config.toml
lr = 0.0015
momentum = 0.95
orthogonalizer = "polar_express"
final_lr_fraction = 0.1
Rows from block 13, named by matrix and row number. Each number is 500 + 25 x the weight over its row's rms, rounded and kept within 0 to 999. All counts start at 0. Numbers have three digits each.
# convs0: first 3x3 conv (model.decb.1.0.convs.0.weight, 96x192x3x3), inputs 154-164, a 3x3 kernel for each
convs0.0:514521491494513555496486516490518501510493523508487457495488520466512501472470542462495501486521497483507460512495462493569542462440547575482455536601447466641595520449472496477485508511466487485554511489513491485484482485525490518527545567537477494530515460514514482427479543509501520528494525514
convs0.1:496476469510505501515504482496490498537528508505501480514517495537552493497503500511516514520527541481496534458516491515473481530547520485474482468430450490477501493502477511555482458482503527500449514519446509554497501511559500479501511514506509469534544501536539545485494497496521466458510496484
convs0.2:472476526498512502547524479514469473488462520497495541505491537492501494477479462510496453525484407526446439488492494437411585451549519497502507469558565476579548542552506485532515450439453528480543505538500478513446505522527495505519531481481489484432459459489477404396471484502470472531490482537
convs0.3:499506522473505524469494529511502478541512503529515516443493528490529491560548503516527540515529503489522468529511469521484467555471524498431505466457533485481543486473508498493446516470453478469402564491345624551429514484519495470503530501540480468453487466477454474509525506481497524500459526481
convs0.4:473491512519524535478510551478522546489543510476514484579573550544519498509472449493494483516543535496529527553492528444397472482452518498481445527497489490514506493467471513526493520573492475454507457525585505544551468474487487539552479511536481543566466541570483472513508525519492485475508505501
convs0.5:477487488486483474510535497498472499512461466497476483507490490533490459574519522513468462515515479508513455485534511395476560445468510487486474476479487488445465510513546481492482515489464478547587462540564465488485468472458475474470466467462503578540508510465525554484494484454527502484543513477
convs0.6:489511531536518520526472457504530551525543544540522483533521453501516435500476470498526469505509494500540522436500483461439530549530485478489530472473458460492415511493481486452456493521518494456481454506644466522507499499515556528531547546526406445511486471531503493484471487510536532502516495477
convs0.7:505504523462459489505502478481462482492477446523496501511523473536519464542551472490505475491531512462501520574586544411411522527473461481478478483492525439441425519478496491506509466564524533528503453443462444472465515548572475495516539517511453497527460450450501473500460473500516523518496471493
convs0.8:502529509515560537515558539551520493532512492515538521451553553462506539490519489498491477473522480461535465524555498532575576487535536517472504520478490485487526472478546481490583498495598555468484537444504599503575498497482487529521447474507468496478449520492450530530516497446477438433456472451
convs0.9:462469481466435444472466449506510508485486465481478469508546527491519480445483470440523498464552574495531484482538477523566517537566493526561480528565500530500481476521511484541518470514497476485449473524469439471478499514496513518498527563552476491487465509472493519474511517513492506487489487474
convs0.10:534517504525510484495500507530527498509494505472502485534528465548527494522526577460467501464469489482472484459463449466462430446399421491440395510499393524514479530461452508470481538490523457523500501530413455385421501487500468443463538494469453498524493535495494475472486514509542565536491512472
convs0.11:530534520525518513518496508477547506491547519500528498485446440473452436475439474510512504517528529505528547488435477510459497517507464544571533526549490480499469460526481414469448456515443480483437473526398512499400572525530514506507474490485516427462527460525515478521507522545508525539502508519
convs0.12:531512511497485490505471486445472493468498499536514501481481520429463503494491533473457486476440485514482461526505543481528572532559525496520542534563507480460501423462521468506489496460482521518578465623531594621518545525476455451446508481460538487421482453485450549506442459495476463508510531536
convs0.13:522472472528514465495485482506500515516491497484504465455511528449508473460499484495478520512462502516477481515494498461468522477446495509573603518520564519531499478537508489539527522492508506514459533524547546509492497498493490508498500507486484472469514476472483521486457454487475461495517491486
convs0.14:500501472481492488518521504488492500482488519493504518462476435526530502478503508481447491501479503488463474499480397582575599493489482496448511520516514482504478501519521489534497488500473456503489447508498430466448498478484511485457558532500470526463479483457498570566521524518503494525523482530
convs0.15:557490483547499457508493462528476478533476457506476467423442442462461466503516488506498506499496496491499504466453494499466486508499552503511504492484515513512533491530511482556532469530495546525530531535544528512510457490482496520494511501505526504494518492502467449454454428456472430444470427473
convs0.16:519520498480487488486507513509509500505524485466453436465421474511500555552513604499500464505508474555538465521516452499507583538491519522487483549532505485437467525454455482456522517509516455503518450461495466410474507484472490495480523541528562551605525474479536601559507500517541515513548514515
convs0.17:497515499479490530466490512508564524462526532459498514479479446480506466486487553505480519508486501553506505499501446508634515472514510519483520463454493452453503472522537469464534472479535551539527581528459559489496527503484445495523471502522488521506484536540471522522512488495494479498501514537
convs0.18:534484486507515517472524498509484456491456474488476527438447468461531533532551561488528504502523500523497483530521473578485479493436498467465532434488503479550502468500514451471519414479567512544495521553493478476464517514515509458497490468495499537501435464482463474499491476463505460457480463457
convs0.19:482504518499530513502503490481503513465498501504554555551573565534551541458521510531497474557515433560504447487474443457460459512475501540558540500521541517505512506506515495484516534533587489440404511499455512541525470475470503509485512509465421416447492512476503553519518520509529563540502546547
convs0.20:491464468482478499477483516521500486529490465523483464515523548503552515511511468536526506478493530432494543533479501560481476426428420511479513491463522517484556517484442542504476573514465504495451469513467457495478520507515489502478460474466438437476447455499501519547531517544500503570500503580
convs0.21:545542511530531494511516465538537517502515500489503482535562581533548540469473480505476454527454497496461511488448463487466443467529580430535582453579593544589536461536546470521537508497483564519528477461492467486467515537514477496486480505494510538491485505471496535452496528537513537500456491487
convs0.22:471491532470464454462454464481485542481485556455477550492494489498500498545552512532515528541510480499484465496475449441508470506520425467430382444456404425464469467490460468488453494518489509415452518498509528507505487462450485464467493498484477565552441500528471491489517518548461506568466513547
convs0.23:512496508520537527539519495529503524515543549532533513515511505572554548499499528512554543504581578490550545448477513528535526604547426526502560589490506552473522570518455548485501489500535500566519470515489428480507437415424470469439519499467521490506498501561511514524522490485467465507466429474
convs0.24:479506500489501484493458437523505484488494459472504464481459447501455435482464465516497497502507546511546578433478580486488560542504476474492527472503504504496490486484433493478445505519479529531534486450499505478493510477494473472511440479522418463516483507480488505471531521553498517520485485443
convs0.25:532524512538520509528522508476511529517532505522512458518493522496475497464453492500503497497538501474526512482471473530520491479479454502466508507467492491455537511519482530556462493503441455491479493518458473468473520508518504490530468504499458490493493518469568531468451506535439508528470499497
convs0.26:492470475489478498471493500503509481516482479476475482518503529517497548565599581512481484531522497515557537416449476484532529515464473474501512483506483487514536433445461442518571450529578465444446472472499498506450516531514518516523506509528502549495498524504498479480511514486517486490510499499
convs0.27:510500494498512501506504496501504538495507524485489518485520495515513487510487459507515489472490487478487486541523503508481518549494460516474482506489471494488456424456497463451502459483507499446519467505484411461466476498492462509527462468515540479511511507508535506478535508495521504512510490500
convs0.28:492494506477511528499495495491491488467478496508516529445404446474569519477484552510478503517513523502529494473499466451492573452498534536509494549542484554546547500500493516484494507469478497567492531455475462469450511496526489478541486494520522518542520463504545562506548510556498498518489481521
convs0.29:515525497533530508502500455485480475511482483496479490509498481534514480522500462514485515476456484487476498491492483511497491481471499532541476501540508502534507477486455475522507479553518495521512498500509494506535477468467490488496493502510488507483511550549464511568521493498491455476455451491
convs0.30:562528445497487494502523507538530517519493468521494486471499569423443543442448545504449413550503484544489489466446456493467509496455494469482510504488472465494470488452502470452528515499506499502548523495542517437505474460484518513503486532519587555551546557570473454443562581507556527498509483493
convs0.31:522510466492474508486478548489503508490513515487493556495478511494470521508497473424486548437482474483486463519501457560496423490493487453467476436465490465480535493546504484501461462444455491519477540539502519481492447480493482571563457534580520500458483533523464502581467472570517516516500513518
convs0.32:519486454541496519504499473508483495490483511470524537474456466528533516540503515530510527519520544505502557553544505502547429457452469457500470443514466472572521470481478469481525481540589510462454525447457494447472543543499477471454465489487498468486508502498516526591516513474505516480467496478
convs0.33:475485504467518553498490505551511504521488548512478526419439476482491515492542537515522496518495450548521471530488485490386466412397419544457483464381448480434450567504561546496544508489522525533566486493477426448475492464506483472552486477489474488500512525573515442511535457462549542573550535529
convs0.34:521450489513498528540486509478465468489490480476496476437497551469516554489467467521483458492422431528445449521508511492468504531576589516537526506561547516553560504459442553496483513434468502443465545519538538498479490494486485506484478515557516448422488494467465510478479524492473538523497525478
convs0.35:581561560564517533523504514538505571532501560526497558530592521527559511532540520498508565503480535542490472522507495534541502508507536580571613513539571498494521461467450447500485421443426516555498452568514492475519518509530496498502472501463570520470527483447464467499442471559477485511484492471
convs0.36:487471463471498489498495503442449439460465457496461447465499454467520393458488433518509448500493442479466432498493450422459529427516519406508557448554599480481496521523623537525635518512591451525495463517489469455457489511525434485528435528547466460445467448473498499479496496454473502451517536491
convs0.37:485492480529498460503501482508496507497475471500481485481493499441551540473600516510503516542541584556554562535525532523492466588532390473462489500447498474487525483502531501518535459561615487522484449475453479409443481489491477470490496526511440519556472427433542539520505497491472460434514509457
convs0.38:489507575493526552498527546503464476495478486493445498497445493511412467512464450486481468474504499472496475534453504498532484457541549401476548474457559515509568509484451546490510570485501506534539498499489524507472545557518485463435504492505463504527418477466395435469517496515463456486520516526
convs0.39:501475488498467489489487536505469490493483494526509489484500483562567528539501474472490553514505517535555559470512499483471472515520529529573541554512503552549568533496506544501493561529555507512499460508444482476476531504536516495537512492517499430448496474469466488499515505489494499494492467467
convs0.40:488527541504497510516526533508512523517510504516490495531501497510454491537502529474479506495485525494523499486439445435439458482482519489504516484489475458487478530494484504490474478480439495441434458472450462489462531537583521535561549538514532485502546512502542509547470450447477467464477460468
convs0.41:515501503534480496537512514508516544493499555496476521451467506457489504524513454499518529538529508518502466468428431470529527461500515480507475509526494533526508508449460473450499503461470525526541579515523540486510450512560453533577451483531473490486471459467453484543480514500492469452497461499
convs0.42:497511510525482488498498462471458483486446488469446471539548526542538510513548488474446515503487533503541522491471516457469494456456530454494495480528535488550487490503500515512455528509475494527498522448553486500528489490484468433499465467528522537454532521462510500515463462468511473474521489497
convs0.43:482508479493504509517532529467490498456503519477512505576550541552515509527500492477515578467511571455480531565538499503551545470492512528527501485537505483542497488527511466524495476507496490498454476441472505521503536537550474474511493491517520509484510502485510544542519519522491458476519484482
convs0.44:494463452527544508495481518480443434528539532498515478496515518491490518443477527561532487570502426575515431492503470571504564547572513520555566527542552478487541534503521510512504470461469508456517491581583466461498506498513486497502490480460555483461518499509527521502512512494526529535569553521
convs0.45:482515488525525516506489508503496489486505524506535535416520531453501515478457460496477507525519550478487493434472501486489429542485490420439431520511479504500485500460517594499516548498483486551516497465481523476421473459474510493504508492490567520458516506482499501494546554560489538545514517518
convs0.46:533554517520552518550566531549508469518529466505548482496464482471474485511482543500486453529515469550495443465480454496501579474521458495426538511498499524515516496539575519515537474440509540549634507524591476444521509515505467451437454444400391454486461479470497530469489451474517483480497491495
convs0.47:523511527504477463484506505531522488533485486496494530486509521486522513532571500523501484505491489506509509501464486537421456518431500458439459449483534447499516441502523452549475493517489444517449497483453457452499499492459540504473483486467517540512548520455475489505495520531499513530514489508
convs0.48:493493512522533524528500463510498489506490486498522482451499600491503593464449477497515497467490509461488488501524572514514470509540490472457464446524511482507462530511498566528503554515516471516474474479417505511483542553526517526527443526566525495534483494513495484530425474476411480516484576601
convs0.49:471508521474497551497528486460493487484481480518466485525507484501466442518486510480446449490467458508486481473496565486493535498478553475456450479533454487540501504485537510449449537540450513502535476465477514583514504486498467472519420452499478501604440415582524401518508483474486471470501499474
convs0.50:517507470501470462499509506468487498491520524546515487575575514466485483439484472485542528492507484468462479527490531557681601520531497500571481547536548438472522510499499461550510405448430538486485479553486467510485505524530548582528490476448494406518552522541551531437465485508482450473463474493
convs0.51:488525505482507501499503491503504508489510506470502485491454447485425469471506508478464515506467512497480534526499448509552407429445456553502488537454510534548490547421483561447537520472549559492463489508477461431460487483487493462462508444431488487532440544506386535561501475492510474471479457455
convs0.52:553540543520465459491485488508520534476448452500512518476475461502596554482487419494511449488508507475495510492539578552539522449470476506472537486486500511482466477476532492490512521522523441507521428489486492513516507559523492490481429475514530543564484424472502513509458518513456466458493496478
convs0.53:515506487507487458495500492498502490484511496501503452487483475457495553498528583487498503492494507473493505461489489413412502509490456551550501551544477526481447546505496511472530497536586488411467467434517481532513456450425496460417554480429502484559514498562473534545495528506553543503561516487
convs0.54:523468460507513491481504502505500508481507514472480505535512480519544455486450453499458437488535471499554475479531543511473571451465520476541528464461458506487489475570525522529458566443462544530529563542489477410510495474479474512519470537535468408504494474549523551513479517507529521537520499518
convs0.55:450478512465509518508519513474473478484523505490526517480528493528519520495456497494492463524519505539522501468425466400442496473582533575551543572580547514545571515518492535524521490525514532536533512515497556529522484499493474518536470530520481418411519512491539578552468491484475522517505507512
convs0.56:518483497518508522535512536468454464522501526565530497476494508507507461432458456465470480533513490527499478505543538440437429469478403526550525494516482481501506525511462484490423475471466491518446510489408489456495475483504472474495491488509531529489548514503602591501485508490512513512513514491
convs0.57:491505519534519506513488481518517481534526486563529515468471448477464532432446477497521559437505537419474508522530527531501486494454436505483533542525505526467490545506512485509485472539461506469507478470511530546436517516481496495465457466488463418446505439442419434501473511486521511484522499524
convs0.58:487515517544513510533560537506492470492463456488485477444489511477518515513513501473480469458485484489489502536466469529549495496451472502506513513466467482447450456408487501479474464463435503563553611541508535547456469471479478471481475472504506506483445450444428458449481494443473488456491486499
convs0.59:494502515512478504486496513518511544483482516471460494555521489541532499515515508497462444485484446467483465509521529495525530456455477509517595534501491513486478509461455527516464495467471548542520511530520495528519469477518476492521498500480478485518453432494503481471462502544414442508436423461
convs0.60:544549571544562573562573550537507538519499542528560543557543451586512434579531491465473501474503522483518533463432540441512538440413502439492567452472560471481545440462487455431497442446487515544514494539512498535557490489497463484505463480465411421444435490474509529424474482503511511543541505504
convs0.61:515550514509536471483504492539530467530521451555515464451485560445542597468518609495508469508514468511501454466503491488441453546509522445407498459452530495486527490449408469452463459451512542551459507486491488536539530504520519470494498491485487531496522489484478474448473480514540501470542526504
convs0.62:545553531554551513511495445529503453540536479524525453477476512481464472500493512477504437480509446464484437556535522563516511532482527506477510509519566491503537566541504608517469568482442502524514536513501543546527541517496479463499486497533526492494527473476521478441536506478533538530520569578
convs0.63:525522539517498498529548543529535541543534551556545541482458517497494537538604571502510495535524517572535538521537472520477463515520531530484432498507457473485457508507453499527414500480434519436502469459529520532560507503459519477473469485481456491540416470477423477484509536458514503481511525518
convs0.64:465499508460523503464497470507506489488496494442511501461506537464526515506496527502493471480453490474453493525515467438474501497515472496469461463525486497525459524544550498486514555528483475500452527487529464487461466501537467511501542508471481491427452495442469523446464420465460473500430489509
convs0.65:453481474459479467482468444464462491442429470445441461572557487523507462478474458497501499493501514547526554531470476505472482525564550461475483483507475533527467621602590569537530522496482527515524500517513491493505480508556452481533466459470484477511454470484442459455468497517513518505554532509
convs0.66:518529514488503498479497493500528523492527529516548514498474492472464482501486482472457477466457477487487506487522505504511491491517468501518484526561504519518460503447442487480458484471468498471462495489457477463472491493511519509515504495501518524488496467474542549544478482484463466470499493479
convs0.67:543529528525516528531537522501507481527506471507499489486531521463543539487528546532512484538538499527537472480490442536473431503451498561498530526509549536539570550521546558513567568519563477520527459477468413452487517475462519493481446474490431445507479491510484477505522487494531514515505528503
convs0.68:497502478504495512510508480498507512495493494475461458475489518524493505485498511543495486514469472507496539573523521457483532557558522484493549512506526565539505463454486519488477503487449515457459457477504489466484481501506479509488507507457535523472483507483527471495506469476482463477473475476
convs0.69:461472505456482483489487492469468487468485485487466477551526515537522525525471480464529547456531540466517551482505501430434488502464434513518479495497419524497409530488500474453494472544518540443473428465459452532504497467520500480505518494517474431515454416545469455487471484508479481518471463499
convs0.70:526528500509499511486474453531522505505467469502511511520498509497460489503486511500487514523525522507514506544500541569546505467473485501520498540534527513511509493471449552519494507476488487494522543504477473485548495497482497490477523545502490531531512539530466440511520513502474476492518521513
convs0.71:547499507530521507499495562510474481513540532509537546511471450498488440533530445501552491457506462505512491464462556570433414518468459457476505488448509478479487546532478515525485489487548481520450547511481573476528498524503512512489514470491505489489465461476453432489511485502516478487544516506
convs0.72:527521492476446496529520479529520480486477483482475497473548530470529478524531476543486538520464471496453473562408404553554528465455503451439486436468518459466497470470563443471514473502474475488521452486481454495473529517526522506493489453468522529423490532492423473495516486500516491501481475528
convs0.73:461478476475468465472450441470479504507511529504508496508515476468504435494503450470486504482493513509541528491499433474494520451484491487488506518531499511509510492460469499478504476461513508534493494504531438458472484474494489475488444442475434424442482469482520487482495508484511546511522507466
convs0.74:468498528480501511508507499457513468501532470493508508500431471510462496556501512502511479462454471432479498472454517505584559453507487544600545515529507499486495541527476489479436525517480502507527449490440415458444503554535516529505479465436477504487517513419524475427457511511464495491512516499
convs0.75:504498495514496483520509521467485486508543489535530461447463475491512526484530587517481509519461492497477489493434398388540563437434483496509504504500459506537524492441449472439445471447488509409437447481481493459509465456440482505449491477452545467484568539525562514445482484464522535490516495500
convs0.76:481486487510482508495470504503496483519496508476463486453480488435403446503505538487427450514401416516415408441480513454572578480546578475517508475539482485500523480522489507485496469450477529514543628597510568537466446470475502497499592576536546529468487480463467411427540553539567582562515505469
convs0.77:494510527495503428522511497500491507488513518496515479535501524518520570502447500477496469469473543479464517480477501538524539479479499546521395494529440468465475566525476503529467457482514479473566567425451523499520463456446487508481511530545480451469511505501497518489519510479513520525523523544
convs0.78:467489493543532551515495503473487470488508520503526516468479488529514476511487461518514499505514501487524555413388458512647558550455487423495520486505471513555489491499448532526489471446450534497506523494510532466475536533492578508483503433420540480456527548533450412500478551517474523507516514476
convs0.79:516504499511518496493487491513550509499473450477487502430446445440438469444506481476445436521483493497461482591533569591564488445478480479444447475469499500477540494471448452440463487496496475514515453492487451477507477482500462473455448467483521544509497517437460435455487508476524527467482455434
convs0.80:489474479499456470473476495518545549506507497486485461485519499500521501506487463525472458528465466510472501454467482455496496518492444509533439486569486521545491536496485512523506516555491506500439544537470573530486434452455500512502547555532477522540514503506499519501504534461578559501546503497
convs0.81:509512495494485449508489472514471479520490533476471511481553519463518506498536531460510460476510506494491544508538517497481457421508458568537544547533520563524494480552558452522495525499486475481464540458512504550533487477495487475472488466468510473475510499502519521489471468499474497556470522538
convs0.82:484500481516481488503499485477511478465520480532545497477461481452453501454464493451421483503472522536543554491499495482558473525533533463487498497479542573464483528495516486492500467497445458587477456530518447468536508494464516488477491521523540553496536550441532501418513495459498510489512528497
convs0.83:522496487471466512469474531493477491523563567523529490495480497438498521472521529488533513492497518455473549540524461432311421469530583468464423457456445437491515442477465502506482492504476477432432474466502509509493522494482466499520482455504478471477532525527553536483520475501518541543497523512
convs0.84:523486438511490463475486523462468480512515472487496470491489485443419520402454567496528507540569529561530481424411534610467467621549490485548535564488492534505478525510480557516495535493518505483545558538586526484498518485438490498431495524470497386384540487443491497517493511489540526500527506491
convs0.85:504506538550519560547507507491527504537530487542494458548549563489443508439503597483453489500521487473497475513478504479579549505450450484495521514480457475483532552492486464447501427465497496443492489455435513501487508533542520563493555543453513486471503465495451419421538504499538487504497479522
convs0.86:513500506458495505432475549484495525508507523457447455517521427558601517554586531492490450485462471526516507511541556451490545476424487460531556461500521459492486523498493548516459539529501483477494500483503493419495459434504460465522510518562419468505440484446516535540477492508506497507492506502
convs0.87:512508535449480491496528509499545489474515469459458454484496490476470475445461501504525510492535522486507474450503557560531436557529481542520472566537564471502520439467461502493537406412456498532492526526504549494514506471442549546499526521493514510501521489471497478463489482447492529486462465477
convs0.88:512511493519498468509483507508506490536532482535497447510542479495462493455495476513476488517505504532499493488500497468546472547504467506523469564505476586495514493458491503452539507478496540486550517592485551530484492505518546521491539507481469447512533468468496440462522567527572543470539498461
convs0.89:475478467497500478512495445469446447449450459501501468497523514515513523515469556487491438498488463499468510504523484434470519525591503520486449479614474486565486512485478512520463502478487532482523490489502474465468495509469492488475447448430504508534501476534500532508500514449490525494505534536
convs0.90:465468466468463469468471502505489496505521516503525511439459437447493498494521518490507544502504535508483516507536558491551524532487419593563518494495452412477489491511486483490495434452463506491436466468431526526482521515527515494496496441473548512506528541549470513558524484509509478481534516484
convs0.91:478499493502499503522505506517529498494515506493534510490496504501488515527538555469487508489486533482496543469479512456531525472536498521544521498517523491486487566515521546446526521468512508491485493471490467438487472491460462478456467476455492441438485425445483384490508506511493526489493501456
convs0.92:492504484520516475548528465506473450506485471505483497533502566491498531476492524550491432522491498487503549462443517510488493483485451471570524517548441535547463525547460495567475483569491524497565507463551461446434514500502518469466511482466474525480490510492545496503478513530497509531502486545
convs0.93:533540557540545559550555572531534521533532524512506511498532505528533531491526540484500480488509497478490474541510515519517530493486528513494494501495500487488482536539571554556585555561574461471498463485495479475473490489477496502487463482486441455459464460426454442450473474485481487486478469467
convs0.94:494516485454447511479530496497514473507485463453466463529530477530454507518491515496487522528527520515522508508458507538491495525469516499437522514503507497498502535470456537536432507532429465530547503507525567507454468483452509483468495472486492479505526551507517468549516520481542509515478479485
convs0.95:513487513494491490523490484486491523500491498514492500501512525509524578493520547510470490547508490574541504487496524480479446487454440519552512493488499493498537478448457465439467478471498540478490544499463543548513476490483491520502527500476583588508556555483513524482521545514527541497565537478